A small spectrogram enhancement model, trained from scratch.
Model: norm batchnorm, activation silu, widths [48, 96, 96].
Training: 18400 steps, batches of 64.
Data: trained on single English nouns, adjectives and verbs, spoken by a formant synthesiser in many voices, 78125 training examples, 15.1 epochs.
Rows from block 6 of a small spectrogram enhancement model, named by matrix and row number. Rows with one number belong to one channel. Each number is 128 + 32 x the weight over its row's rms, rounded and kept within 0 to 255. All counts start at 0. Numbers have three digits each.
After each channel's rows are labels from the 100 clips, of 14976, where the channel reaches its highest value: "top examples" is what is common among them. Only what is clearly more common there than usual is listed. The data: single English nouns, adjectives and verbs, spoken by a formant synthesiser in many voices.
# convs0: first 3x3 conv (model.decb.0.0.convs.0.weight, 96x192x3x3, each kernel summed), inputs 0-95
# convs1: second 3x3 conv (model.decb.0.0.convs.1.weight, 96x96x3x3, transposed, each kernel summed), outputs 0-95

convs0.17:173153073072210185100130129117092121082194138099155115124079128172096128103158163134148143139085113150174145101132141119103083150136149016113130145097132146117088123139090091150143164181131165143102137092101144162093062160110156168176148150140135107114132139103106074078098127064083179093
convs1.17:154149107175144123082127110124155113121129121127114124163077113178136149114106172088100155095116152139127169144132120174128158140178068120115197076118128121133114174141110107175139167144183041077102119096162106133062121164136174099149066147115149097150157100189086150144151126178160055136
top examples: thin (high-pass); white noise

convs0.73:085163136164148120124111182078104139129112109113149140088134151138103147120109145108129095155118129142106178121129100138150106116167134148120130104101126098100095136159120124081118102137123155120198123141108140136098150119112131120083138120103124196115087108128106153122105170137119161156
convs1.73:130104131149152203060106088137092126166164112066106033120148224106167098093143188187127103130125145096134110162120161126153099112101139094132087106112122128151128125149159176164107118124106097083148094106176156140101135151172137089119122149133148156147141101075134052150168135119100136136
top examples: white noise

convs0.79:116151132137042067119124132126106125126095128046135113140130123116167165145156091135145131121108130129085170136150093103002127092148163119137162118135156122097106143152131137151155161098114164110160077157150105108106137101137161124127159137099137139136075133152135129034156117118014103140
convs1.79:106116105118096154158076097141097102105131074171130133156152132116075109179149168128074082150151132117137112099172080145163137086164106089116164085111113168097173103169097167162119149147174079138089140186107153149170159077065149093109104125086116074147135066153107103144169086105128161172
top examples: thin (high-pass); white noise

convs0.5:120082113109092143164129103150096127122142090145136153147115117118136126133128129104131117157135132142127073161109097145177123145116132133127138093061125134134112137135137117131111074142123096125098153067066149165130111121143156141121083141070097078098150137121098157153132115160148137115
convs1.5:172159124166118224122118133161073140093073090196109142090160151112089105170136137132064053163147124098167143090129083113174110091197102150141105121144133166120185107145126118136127105162178070137126089146163110116174114095108129134112116128166147149091122138111144071166128099110129173151
top examples: white noise; thin (high-pass)

convs0.0:115185159194134123116049136098134164154135111095176119052132159185110167138113180140133116188164120173110151120140174162128124076176140126061141116155122107167128149174135155129176142155168164133188126183181095132151187122140106111147170142102122166133155087162150085105114091111117116130
convs1.0:135085042163122151158115148166095084137123061155130158054217178124126149164148121163132124162158112093143103128091106087160145109162088104106114172125105159106131126154184150090094090141148129144163144120136174132171132109123096131116146067161152130073119189087135063140134124118085159121
top examples: mains hum; whispered

convs0.1:098133060088104149119084125078133045100151086139117118133124143147113115090189091140159127080103102100162091122129141103207135154141127117109117141151149116136091123124149124114130157115108164113140152141126156126074112139149166119138168139091149115147139118096185164171071129145186123128
convs1.1:100170178046157149143114115120133167123118116113149106164020083151102114091120135132095087174137132157143137101171146137148081079152178086158125127158111173087187109144115187151165138134126125100100109159087117119161183087106112127122143167176133160156149095139194121174149113106119116174
top examples: rumble

convs0.33:149122096125159122162112107143165148131136132041127175143148159171129168143145185141113103213131163103179135164108127132131170102137108129101209125140094137088164149112150129196161155191149149159094049109134012139127171098143110133124150084122138132135086128116193106091081130116121134119
convs1.33:146192142137101111097183123117151145087137133116106152071134113197161104165100153136151139131189124171094159165092117145093146166138111115075102197130145179091124141141092101125161088208108140093174169036118106121110145144148167131154164091134138164146146137141111167104074151163119112080
top examples: mains hum

convs0.26:143094151113091116111138122152176077063132106105188180121104091079169163112128157057093127198100113164118093077078104150131077118065109091117090134120143117167085196161153089134094125157182077115133180097101124118063028105159175139140105141068078128102160092116155105139083091131145171061
convs1.26:131125107127169177031165136156140136126083193159131140126141158135174121100145139155104107144093132109118101157159122142137104150065084188141111135066101098092104147109160143186145144120118112123133089101133124106084112179230083084093119117156127156129121176137147101194173077126107101108
top examples: reverberation; whispered; clipping

convs0.70:143136146140066113112182137136127124104116101126135158081128136113095136153088126114140127136119120120111155162123081118105074078151136128079140077070149121140129152139112135083172078106136148155152109123119103133116135111157077145115127155053109146108132105143117081096072121107110153106
convs1.70:169107064156104206117080181196146078081093115154161099103116179109093116133160134095090095163136161078131106137111119144195161101139050129110183138114120106135163126118169092116108141152165059137110131143130180133129113120124161100176123078130112097099135159142138064132124115110101127176
top examples: reverberation; /ɔ/; /ɑ/

convs0.63:170135130132138097132146162159169168077104118110149169095134107184173132119158171095146125178138100166156138109102082177155137153087071124120138117150160073149115161146133092065142166131125101169203155133092145144044051133158148135144159129063144155079116128174164131139069151175095174121
convs1.63:163135168150165161092166106119132133121100171183120087102123188143197105123119121186131084149093134096112173180109105144153118126132135183150064173143120104140167126073169121154145085171094098137146119055156140116090105115215127096106128152181115137140150166091142127143095164110066159125
top examples: whispered

convs0.68:163131107140153148054118120111136114114145112118142171123120128119153108173141124136128157093076126047101122098061091134122095129110136104165125165141168182131111199109155109144117127092084109117115131118108153115113105154220140196119129153150105127098092167105193135120140135142124177078
convs1.68:060165120084156066155147124169086107161142094121105121119113049173153093120085168173126145161129088175054155112071080071095120142165126106143131162120135176076110059133151141150138116164115126147176109106133143144121149128113078105061104160138188105137108148114151112139108140098101158112
top examples: clipping

convs0.61:135103108106111126124102104142154130094138127116136154124081117157130159108186150057084186110142089130196096135137165127082169114124140158100125152136201121152133138154179154186124161118131146087116119104111125131165132069155220130124136116147102107153144077235163108132126128095099126146
convs1.61:140124149095113120085121069107167055082120126154119175155198117119153154173147121141163139123118101141133147145129081154134119090171140112119164169095147133140154246122157138119109137203120134108098186117140170108123056067173140141094181161092093105144124111123148156128104145135176126157
top examples: clipping

convs0.69:089119114127138102101060126067123118107098095142064099189132137164157048061126044134136101094121092090138115122136092155158121169139100096174106088131124132157102051046124126105126131112118149096123134134125134057090132119090118114127146072119153117131142136110139152166153140103164117139
convs1.69:151115129055153147210083109144147130118117136127171154131000088119058132094122117124084079150121147122127144114133092167166104089100133092172141143113076110117168138099129167138128144124123105119125123146064116128124124128021149099101124166103116149135116102143152118151131118088108124172
top examples: pink noise; rumble

convs0.27:114131144138152108098088155090136130131112124135143123123097155168141095088141128123166102144135112134112113164156121163170132142167155158132123107110138122147127119089124113019132080131154162112135126126124113110049144106083099120096148116113179130154138123124125151172140142135167190177
convs1.27:160101152034110201124126121160162141065105066121121119108088195148144152154161109089149105163149162099081129143136100206169130099110171097110132129112159146121180106138166148127127151109149111107111122135094137082153159126114127113085113101074128107107148098131186072182116117099113198162
top examples: rumble

convs0.32:128149099137022158046137156085082135115185094122144094105108142174092132130166150099125138151124088109107145111161036126100106115151139130116095097186136111118086129152097104083127208118113163106126142151144134112089131118108140121166196091095163141164115128131149122102098146186097127165
convs1.32:108087113076139032197113146149135123128135140113175135220071021158114119141109125120125144138139142175131099146133069110125126114129120165145154105130122098114122149109123179174122146126114077116095094130124118106057164124098135083154096148108123097198112100157108191157143102130141123152
top examples: muffled (low-pass)

convs0.60:152156126138117185073180136139123155118119129135135148210129129191122093088167130129111117074173150111098129162126128140215113179143067085130104120166111109096159129086162064117106178146145152130044168119106178166215113144138087091113168191162143091120111118158092115146178148047156186123
convs1.60:161100117143071111114118118143107115032142160077097176102145091122099118188150141119071110112149148155133122126125146147107113138138114082084109158110067151138115115143053139133115116167135086079132166111133106065103129150053135110120121113020078089123168093093099116151105119154152103141
top examples: thin (high-pass); white noise; pink noise

convs0.74:134158078075100126190071137108126172103156062083167149156113120092151131192155168164129157127124146145054147128101107140166056115154092118097159178134122093109119170162080074140096126203167181088112227137116042145156095173114153041105165107097100084103114126161134106164141086105124142123
convs1.74:120128124175183129131133111095141153109066170115115126138127132101116122165105106113117099131172139145060108067105190187119083107123187167149147131131119129098122117070098163120147099071090181076109128106057089132161170127087079148096115137096115047090100136165131161096114073159116146138
top examples: thin (high-pass)

convs0.9:106119165149159092102085115131167127158086156042124137165140150113182154123136127121142146152083137139093131206056139107143131093128182128101161142152140066078151173152192150086098141152154124110121126119136064120119127120127029150096130122106082132102093097170164093111113155077115151092
convs1.9:174133136041081134115175133148141173127138166110110203129098130119143156102142104064144112129159167145170124111110142119103042167105144046164130174139117118106133104152126075143143126089083144170158132097092155129143149150136084129153167100115146190144110161130155145074113043110124102124
top examples: reverberation

convs0.29:164151151169077148149143176154082154126119090132161139090155168058115158145057175086164098167110105162163181170124087125153053110112159051109122091091039163106137144159111098163129092140172123160145126124136116142198124082124073066131124169073070167128157154062120078177148110099209132089
convs1.29:166102087191109181022145134169135088065080173170115119090154206152154111149162108141094097136107139095104132148120094145149103135138077131127107201108096139143130114078129126177150098179132088145120136069171123076129082128178124099108122097120078099126158155122123111117111116135113107133
top examples: /s/; thin (high-pass); clipping

convs0.88:119102177134148124152063094129156135128104110182120114191186110146170095093080118183126173117148104185136130077127114211142127162119133117180056166085098164227111098143125183101158054150137112141141172148146161089088128139139139131164102126094147136117221118140121161177196102098180109109
convs1.88:165101079095124152167131078139181143127162154153198190089142164076072080124193127098117080128144176069046115060104129156102116146111160130099115124143133116185145125091117108150121139130115137146129127142079147098158102124051160157124147129064113102096130082143131140116111087151121138153
top examples: pink noise; thin (high-pass)

convs0.55:100107119102126070125119113134145093054117116014140122112069112133128177055153116117118142124123135119123108113119177143068142084107091119086139142143130093132106153147139036146148166118150124130087079114121009118122107165096142143066123107136122116131135107109156150085076126121111121131
convs1.55:151086139099147088107201110105139201133118215109110167144143087148114117131165144114111126141128165133124077132172159157088045165062163079094103137109122123139102086137079134183177160162117135103091107103092112086124165160154138135142145119105082138155163119141159173104153127174117086085
top examples: whispered

convs0.86:117110118142177157117061124103153135133124112137132126154084123141161117092165138104157108130141146102091098236152150142120096146119249108152181168171169156155098135116138081062137173148153142144076181107118140067130148073084076143175144129087153098127142097113136130140158127128106159133
convs1.86:178060145114114152074147059086152181140106122140100127147070152171122171128131093105148109122133172135160137140154145185125074088130115063142088162139083145112163122168084110153152154124133154135071154106093166078147207117136172106139143112107097131189125144155171154111123167136081086096
top examples: mains hum; thin (high-pass)

convs0.13:182136093039121186142111085155152120144175084063141153101127126169071178125136145118079118131129122092161071088139136144123170091119125072124141151150104105023127163118184089121153146184165114063071148100134107173016127069166158093132120119143135097149129140078176134111104090167124069099
convs1.13:133123114095159116135154120077141179151123070153156110132109122131116146066123114168152132115111164100207148110061141112118089078130142135203133100203146105141116092134165130148129128085117103209153069124060152076117105095101149126101118117153169125130186094112154122191183134167148128124
top examples: clipping

convs0.94:022085085083164159182133107103090048102138097175119141154125105059114117094138093092135160138065140146069084154134139112175097159124129145128107139085099131126084116116145127109093074148114120115072226067062217110152109120101173106153102168134166063115132118068070159183116123169156122150
convs1.94:123092155020116187139149103150131164101150092129134177082139124153104079121160176133119077168149103109154148103071052131118092129139157110101111122176179148093173134175113090133116116146140125171173122122082119100172137127089127117099133112081192165126103119126160095183128087114135184112
top examples: white noise; thin (high-pass)

convs0.47:062141079118070103092143123090127068088117067116132121119104133095128142126163152076117117121087126108106119140119104094158062135135142149101130069163117116091108133159171118125098149112112133104138132160149128104091147146142139106092153093081098116135088137083144134118112132145114084113
convs1.47:111165205096115071194121148169088156088153070107153104117038105142197111124117160142187168110157124113163206153100095125127165120161132150136134143161179149114156145147185079116161062134162082118150126101145127160097114134133161141143143137148113150124108175102116103105107142104155165146
top examples: mains hum; rumble

convs0.54:185141215146160139153097155178160182136122154126149173102095150118169144108166158133157077187162170124101133156091127171158083130138169139147156156130173135159132151137138104106138138131157135147176150123128158201085135093154158143102132160133135135117127162136182084140122134130124148100
convs1.54:137127161164054189103146192174119155080088090176110078083112176161171164115099133128126142113106138095161145170128091161156143094140084141156127148137144129102172147175125101067142079159128110107147133090158117185171119102137128118184128127092101130127206181125150096115080135078132148161
top examples: mains hum

convs0.46:088194178172085120188125223145079058147122132160123145085139198064103123145124152109135127172121145103117160128147094096160109153149179077105170113086120141118174144107103111141120079119129138043173120140134131122159150102121170132127146117145073206129144134076114119183135176146176115117
convs1.46:124178177205106180050137155066154089095124131132102127117160162155159132201105098184140143120112118163125144127112144102146150117193098162139125157134107200094111142084105117112125089173118168165159148082108121103126159091150107133074111082122167136169126166118077108101127077145171100120
top examples: /s/; thin (high-pass); clipping; /eɪ/